From a checkpoint of a small masked image model.
Model: 0.576M parameters, 32-pixel images, norm batchnorm, activation relu.
Data: trained on drawn branching plants, 72500 training examples.
Rows from block 8 of a small masked image model, named by matrix and row number. Rows with one number belong to one channel. Each number is 128 + 24 x the weight over its row's rms, rounded and kept within 0 to 255. All counts start at 0.
After each channel's rows are labels from the 100 images, of 14976, where the channel reaches its highest value: "responds to" is what is common among them. Only what is clearly more common there than usual is listed. The data: drawn branching plants.
# conv1: bottleneck pointwise conv (model.blocks.10.conv1.weight, 96x80x1x1), inputs 0-79
# conv2: growth 3x3 conv (model.blocks.10.conv2.weight, 24x96x3x3, transposed, each kernel summed), outputs 0-23

conv1.48 [128 113  93  95 182 110 110 174 147 145 125 141 139 112 141  93 120 124 119 155 153 123 110 141 155 108 130 155 124  75 120 126 148 120 134 120 128 111 155 121 153 162 108 154 103 122 136 106  89  98 124 160  83 130 125 174 124  88 170 142 134 107 144 119 147  81 126 111 110 119 119 169 108 119  88 134 170 115 166 114]
conv2.48 [ 75 180 118 141 127 142  78 127 126 126 127 106 142 157 127 154 137 160 122  93 147 111 135 138]
responds to: night

conv1.32 [171 127 118 139 119 111 102 122 135 110 147 157 148 152 148 114 122 108 129 141 128 161 141  99 111 135 132 146 125 136 152 133 104 107  71 135  87 101 151 139 152 117 141 122  60 118 134 131 121 123 122 120  85 150 172 131 103 124  85 146 126  97 163  87 116 156 207 133 124 144 111 116 131 141  96 141 136 138  87 147]
conv2.32 [127 128 132 142 147 112  83 110 168 128 111 162 101 111 128 137 144 166 168 172 105 144 114 144]
responds to: thick trunk

conv1.63 [127 120 135 137  87 169 134  96 102 137 154 104 108 159 168 152 114 142 123 137 105 115 108  96 133 138 128 142 100 168 101 128 136 128  87 130  95 128 140 159 163 137 116 103 120 134 143  98 113 138 152 159 118 109 135 169 189 140 141 143 133 135 123 191 151 134 155 136  79 127 140 145  83 147 112 153  89 107 157 136]
conv2.63 [125  97 150 149 182 144 168 106 102 107 147 113 110 108 100 109 148 132 162 107 153 113 111 123]
responds to: night

conv1.16 [123 125  83 114 131  71 128 119 169 128 115 123  90 129 144 124 134 125 141 113 136 136 159  84 153 121  97 161 134 176 173 142 143 148 138 116 142 124 156 160 141 148  72  91 104 113 124 126 112  98 139 152 119 106 128 134 148 180 105 180 137 120 139 151  94 136  75 120 130 112 111 122 147 115 120 139 106 123 148  86]
conv2.16 [120 105 128 137 118  59 154 134 129 143 131 123 145 119 112 152 119 152  89 123 136  66 132 125]
responds to: autumn leaves

conv1.30 [ 85 124  78 123  98 144 156  86 111 124 184 117 118 121  75 165 125 162 149 162 132 165  89 132 150 137 122 101 131 116 134  79 148 145 168 124 162 118 161 120 135 133  87 131 123 118 126 111 123 114  83 136 143 127 119  94 140 126 115  94 108 147 118 147  95 157 178 117 124 112 119 133 134 124 148 127 147 104 150 144]
conv2.30 [122 142 119  94 106 106  79 140 104 143 120 132 100  77 121 144 113 119  80  95 138 106 129 126]
responds to: autumn leaves

conv1.64 [ 95 156 121 129 113 108 168 133 132 126 156 154 144 135 160 124 132 118 110 145 100 143 169 186 137  89 106 123 127 121 103 152  98 112  97  91 142 109 176 148  94 142 128 118 136 107  64 115 162 134  95 110  90 126 134 106  98 134 109 164 104 139 135 157 120 116 125 124 119 148 169 166 164 113 142 160 109 107 119 125]
conv2.64 [136  84 136 122 110 110  85 133 149 163 140 172  94 138 151 111 115  92 161 132 131 153 143 135]
responds to: two-way forks; green leaves; leaning left

conv1.69 [153 121 124 107 105 104 164 113  93 106 100 133 103 157  90  95 120 133 102 145 158  94 105 129 136 119  98 109 111  95 140  99 124 165 125 113 113 128 123 130 124 118 122 125  91  62 108 137 149 124 104 114  67 134 142 118 149 128 178 110 149 107 116 132 129 109 156 141 176 113 145 135 140  96 135 130 163  96 101  83]
conv2.69 [123 110  85  97 127 102  97 115 116 166 100 127 123  95 157 146 117 112 111  99 130 138 100  85]
responds to: pink blossoms

conv1.85 [ 76  94 115  89 154 127 111 113 124 153 116 171 177  71 131 146 124 103 133 143 105 104 105 122 129  77 110 116 133 119 135 118 160 107  93 135  87 141 119  98 117 130 139 117 116  98 157 113 141  89 103 146 113 110 152 133 140 130  94 106 125 139 168 183 140 118 119 177 151 121 125 159 114 102 111 157 136 123 129 118]
conv2.85 [123 161  93 133 159  91 127 132 132 121 118 120 116  69 131 109 142 139 114 169 108 122  80 123]
responds to: narrow; red berries

conv1.28 [106 146 163  79 128 144 152 144  86 124 126 115 127 130 133 143  98 110 125 118 149 101 144 136 110 144 101  96 130  95 109 163 106 144 158 113 117 154 109 136 112 122 175 105 101 164 131 134 121 106 113 157 156 159  93 139 128 139 184  80 133 137  99  90  96 168 129  96 111 122  85 145 124 172  98 144 115 107 128 128]
conv2.28 [159 127 100 121 119 125 153 136 114 151 109 119 147 120 106 136 143 150  76 140 144 106 112  60]
responds to: white flowers; two-way forks

conv1.72 [136 114 104 166 133 171 101 110 173 162 111 120 118 128 115 158  92 139 108 127 116 165 119 164 122 139 116 115 168 117 115 159 144 120 161  69 154 124 124 147 115 117 110 131 137 128 150 125  97 114 148 138 121  91  83  87 142 104  94 113 173 152 139 125 108 107 116 121 167 150 155 149 140 103 119 181  98 149 137 119]
conv2.72 [119  61 113 140 115  97 118 131 146 139 146 108 133 155 110 130 127 109 188 139 112 106 108 139]
responds to: bare

conv1.75 [129 112 137 126  81  69 133 173 153 129 161 109 119 136 129 113 149 128 138 112 112 102 101 145 108 104 137 100 164 139 121 180 118 138 105 154 138 148 123 150 114 107 115 107 119 120 139 131 128 135  82 202 107 114 102  76 122 123 149 138  92 140 113  99 133 150 130 116 125 111 119 139 119 144 152 168 132 111 127  65]
conv2.75 [144 156 123 144 134  83 132 154 147  89 133 162 164 125 128 121 114 169 143 127 113  78 137 149]
responds to: night

conv1.21 [148 172 138 114 178 134  80 165 131 153 138 147 168 107 151  61 163 126 112 126 133 128 104 137 106 127 177 153 108 161 123 144 153 107  86 134 101 152 131 122 106 150 111  96 160 167 133 171 150 122 121 105 133 170 132 114 114 157 133 137 145 133 123 156 111 127  98 133 115  96 113 119 148 134 112 106 120 135 117  93]
conv2.21 [129 128  81 120 122 113 126 151 125 166 125 125 141  93 133 133 150 124  76 105 165 141  95  90]
responds to: three-way forks; narrow

conv1.76 [147 141 124 100 131 103 143 105  91 147 152 153 104 153 171 118 165 121 121 103 160 125 143  89 136 111 126 113 186 162 138 110 160 113 191 129 119 139 170 114 127 143 159 136 123 124 120 121 133 113 145 107 114 174 146 123 130  81 111  88 152 155 126 124  94  80 124 114 111 124  98  97 120 117 154 130  85 142 118 137]
conv2.76 [150 126 149 112 117 129 111 113 157 142 138 173 176 126 155 122 158 159 153 176 132 154 142 121]
responds to: thick trunk

conv1.78 [125 126 102 186 112 123 119  99 119 142 129 133 125 135  97 132 134 161 177 133 111 180 160 107 123 153 152 124 118 109 153 103 140 131 109 117 107 160 121 143 135 168 123 127 129 119  88 107 185 105  90 138 121 149 110 150 111  88 157 137 111 135  74 120 117 140 115 154  79 122 111 137 128  71 119  98 129 104 108 107]
conv2.78 [137 204 129 149 146 124 122 153 159  99 104 168 156 129 132 138 140 152 124 107 128 126 147 116]
responds to: night; autumn leaves

conv1.2 [148 120 101 103 113 144 108 125  90 135 101 121 177 148 102  96 139 126 176 116  99 142  94 112 128 139 136 115 148 125 142 187 149 135 101 153 125 175  91  93 105 146 147 111 150 156 180 101 134 129 129 169 120  86 129 107 108  97 131 157 123 123 116 154 136 123 114 131 133 148  85 143 137 103 142 138  94 171 140 113]
conv2.2 [123 139 130 140 171 141  71 116 131 108 126 142 145 134 140 116 122 199 114 102 138 128 142 100]
responds to: night

conv1.67 [134 178 134  88 118 150  93  95 156  76  97 137 121 102 111 114 127 111 115 162 117 101 155 148  96 121 168 144 121 109 154 147 146 134 123 165 113 157 143 126 137 130 131 147 195 142  99  96 112 133 170 105 136 118  97 130 155 120 127 153 126 130 149 125 118 107 103 113 153 123 105  97 163 150 180 147 162 140 131 128]
conv2.67 [142 108 107 105  61 132 110 153 130 131  94 155 139 125 156 111  87 126 125 136 122  88 128 109]
responds to: two-way forks

conv1.7 [150 126 161 142 124 128 134 177 122 148 147 140 117 132 134 163  68 132 116 143 149 136 143 186 132 136 117  95 132 114 135 132 128 114 147 163  86 144 103 126 148  87 154 131  84 104 136  96 123 133 121 119  84 115 137 108 137 126  82 146 103 118 145 102 116 104 126 128 169 107 142 149 147 127  66 135  66 129 103 124]
conv2.7 [138  59 110  97 150 141 140 125 127 122 121 113 152 148  94 101 162 100 142 164 135 117 120 136]
responds to: green leaves

conv1.86 [119  99 130 100 105  77 153 136 153 145 132 117  89 161 131 112 107 100 130 124 112 131 126 187  74 120 102 130 109 132 167 165 116 116 135 110 108 117 121 152 128 137 111 114 122 156 125 122 156 118 117 168 105 133 123 108 203 128 158 123 110 103 149 136 149 140 163 139 139 106 106  87  91 117 126 153 145 135 124  75]
conv2.86 [127 118 124 116 128  71 124  94 132 127 108 147 129 120 137 116 104 125 138 145 107  47 126 120]
responds to: two-way forks

conv1.49 [129 131 117 152 122 104 111 113 137 148 158 106 122 136 107 117 100 149 117  85 148 168 119 161 120 153 150  91  94 166  94 125 151 115 206 142 114 106 120 160 132 124  95  94  84 128 139 149 150 110 159  98  72 136 132 133 121 123 148 133 106 142 115  81 130 137 140  84 140 161 124 136 115 131 156 139  99 147 136 113]
conv2.49 [173 146 106 154 132 123 127 107 160 144 123 107 150 133 136 171 143 115 184 106  94 135 148 127]
responds to: two-way forks; autumn leaves

conv1.66 [ 97 147 170 145 121  81 120 106 136 145 160 137 101 104 158 104 130 141 119 106 113  97 109  86 133 129 102 134 106 139 168 132 115  98 178 130 125 152 126 116 148 138 114 129 149 123 156 150 132 102 144 221  83 153 129 131 102  84 127 106 121 138 116 143 124 154 116 115 143 146 101 135 102 102 122 149 124  96  99 136]
conv2.66 [126 122 140 131 100  68 111 152 133 109 135 131 156 142 130 145 113 159 131 150 127  58 132 117]
responds to: two-way forks; white flowers

conv1.87 [149 130  71  99 144 113 115 109 154  92 130 125 145 158 116 107 173 143  91 132 132 147 126 125 135  97 111  98 171 151 148 117 105 115 142 141 117 125 127 125  79 107  69 140  74 112 139 150 134 155 185 158 106 118 121 138 138 104 139 134 131 149 129 107  95 101 162 166 141 139 121  94 120 134 121 127 106 150 165 153]
conv2.87 [121 151 103 157 149 104 120 130 191 118 117 154 130 168 140 135 110 164 109 155 131 159 119 144]
responds to: bare; red berries

conv1.12 [102  81 110  92 130 118 145 116  81 152 154 121 132  94 119 142 165  88 122 114 125 137 152 133 131 114 150 145 121 130 143 128  83 149 113 142  53 164 112 135 150 138 171 117 159 135 111 150 151  89 108 120 115 103 127 140  98 156 185 120 120 130 127 141 133 128 108  95 121 124 124 100 164 126 149 129 156 178 118 112]
conv2.12 [139 165 101  77 146 138 156 131 146 170 149 155 148 110 113 113 141 122 114 119  89 132 123  90]
responds to: leaning left; night

conv1.3 [ 95  86 143 122  99 134 121 138 149 123  96  99 136 163 124 112 137 135 153 115 103 101 119 141 169 138 111 158 149 125  76 124 135 171 141 122 115 140  96 130 106 113 116 133 124 123 114 150  69 161 105 124 134 119 130 119 141 129 137 199 124  95  71  72 131 126 133 120 113 170  97  92 123 108  95 124 111 125 134 118]
conv2.3 [131 152 130 103 139 105 118 169 135 160 128  95 149 181 123 145 131 170  98  99 116 129 118 155]
responds to: thick trunk; wide

conv1.23 [104 126 172 155 159 104 131 136 112 157 139  97 137 107 103  97 131 122 108 141 176 101  92 128 162 160 130 113 202 158  93 138  80 138 115 139 115 116 109 128 122 150 137 129 133 138 150 102 111 128 137 115 164 183 109 128 133 119 131 117 148  76 153 114 142 133 114 141 153 128  78 121 111  87  92 124 126 115 128 131]
conv2.23 [152 119  99 147 181 142 127 148 117 143 113 120 161  62 116 136 153 118 122 128 122 130  91 119]
responds to: white flowers

conv1.37 [140 177 111  94 180 100 117  94 103 110 142  98 197 157 108  83 128 131 112 158 124 115 154 126 126  98 146 172 101 156 155 118 168 145 119  79 146 138 124 135 168 109 128  97 169 172 131 123 110 145 117 121 104 113 124 112 127 118 120 129 123 142 133 143 121 115 118 156 104 124 114 118 134 114  88 145 108 156 140 148]
conv2.37 [106 108  83  88 116 121 126 120 148 140 116 175 114  93 137  96 125 166 109 133 132 153 123  96]
responds to: three-way forks; narrow; red berries

conv1.47 [144 159 116 100 149 138 124 138 137 114 125 129 169  78 102 184 117 116  99 154 155 136 170 114 116 167 117 120 160 102 121 155  80 162 118  89 142 104  88 120 124 115 114 121 107 153 173 132 126 152 100  97  98 123 109 123 115 107  98 150 178 144 140 141 130 144 121  94 128 112 156 125 103 161 100 127 121 155 115 150]
conv2.47 [132 101 111 120 110 112 133 143 109 146 139  88 130  66 138 141 121 136  72 138 117 159  98 125]
responds to: narrow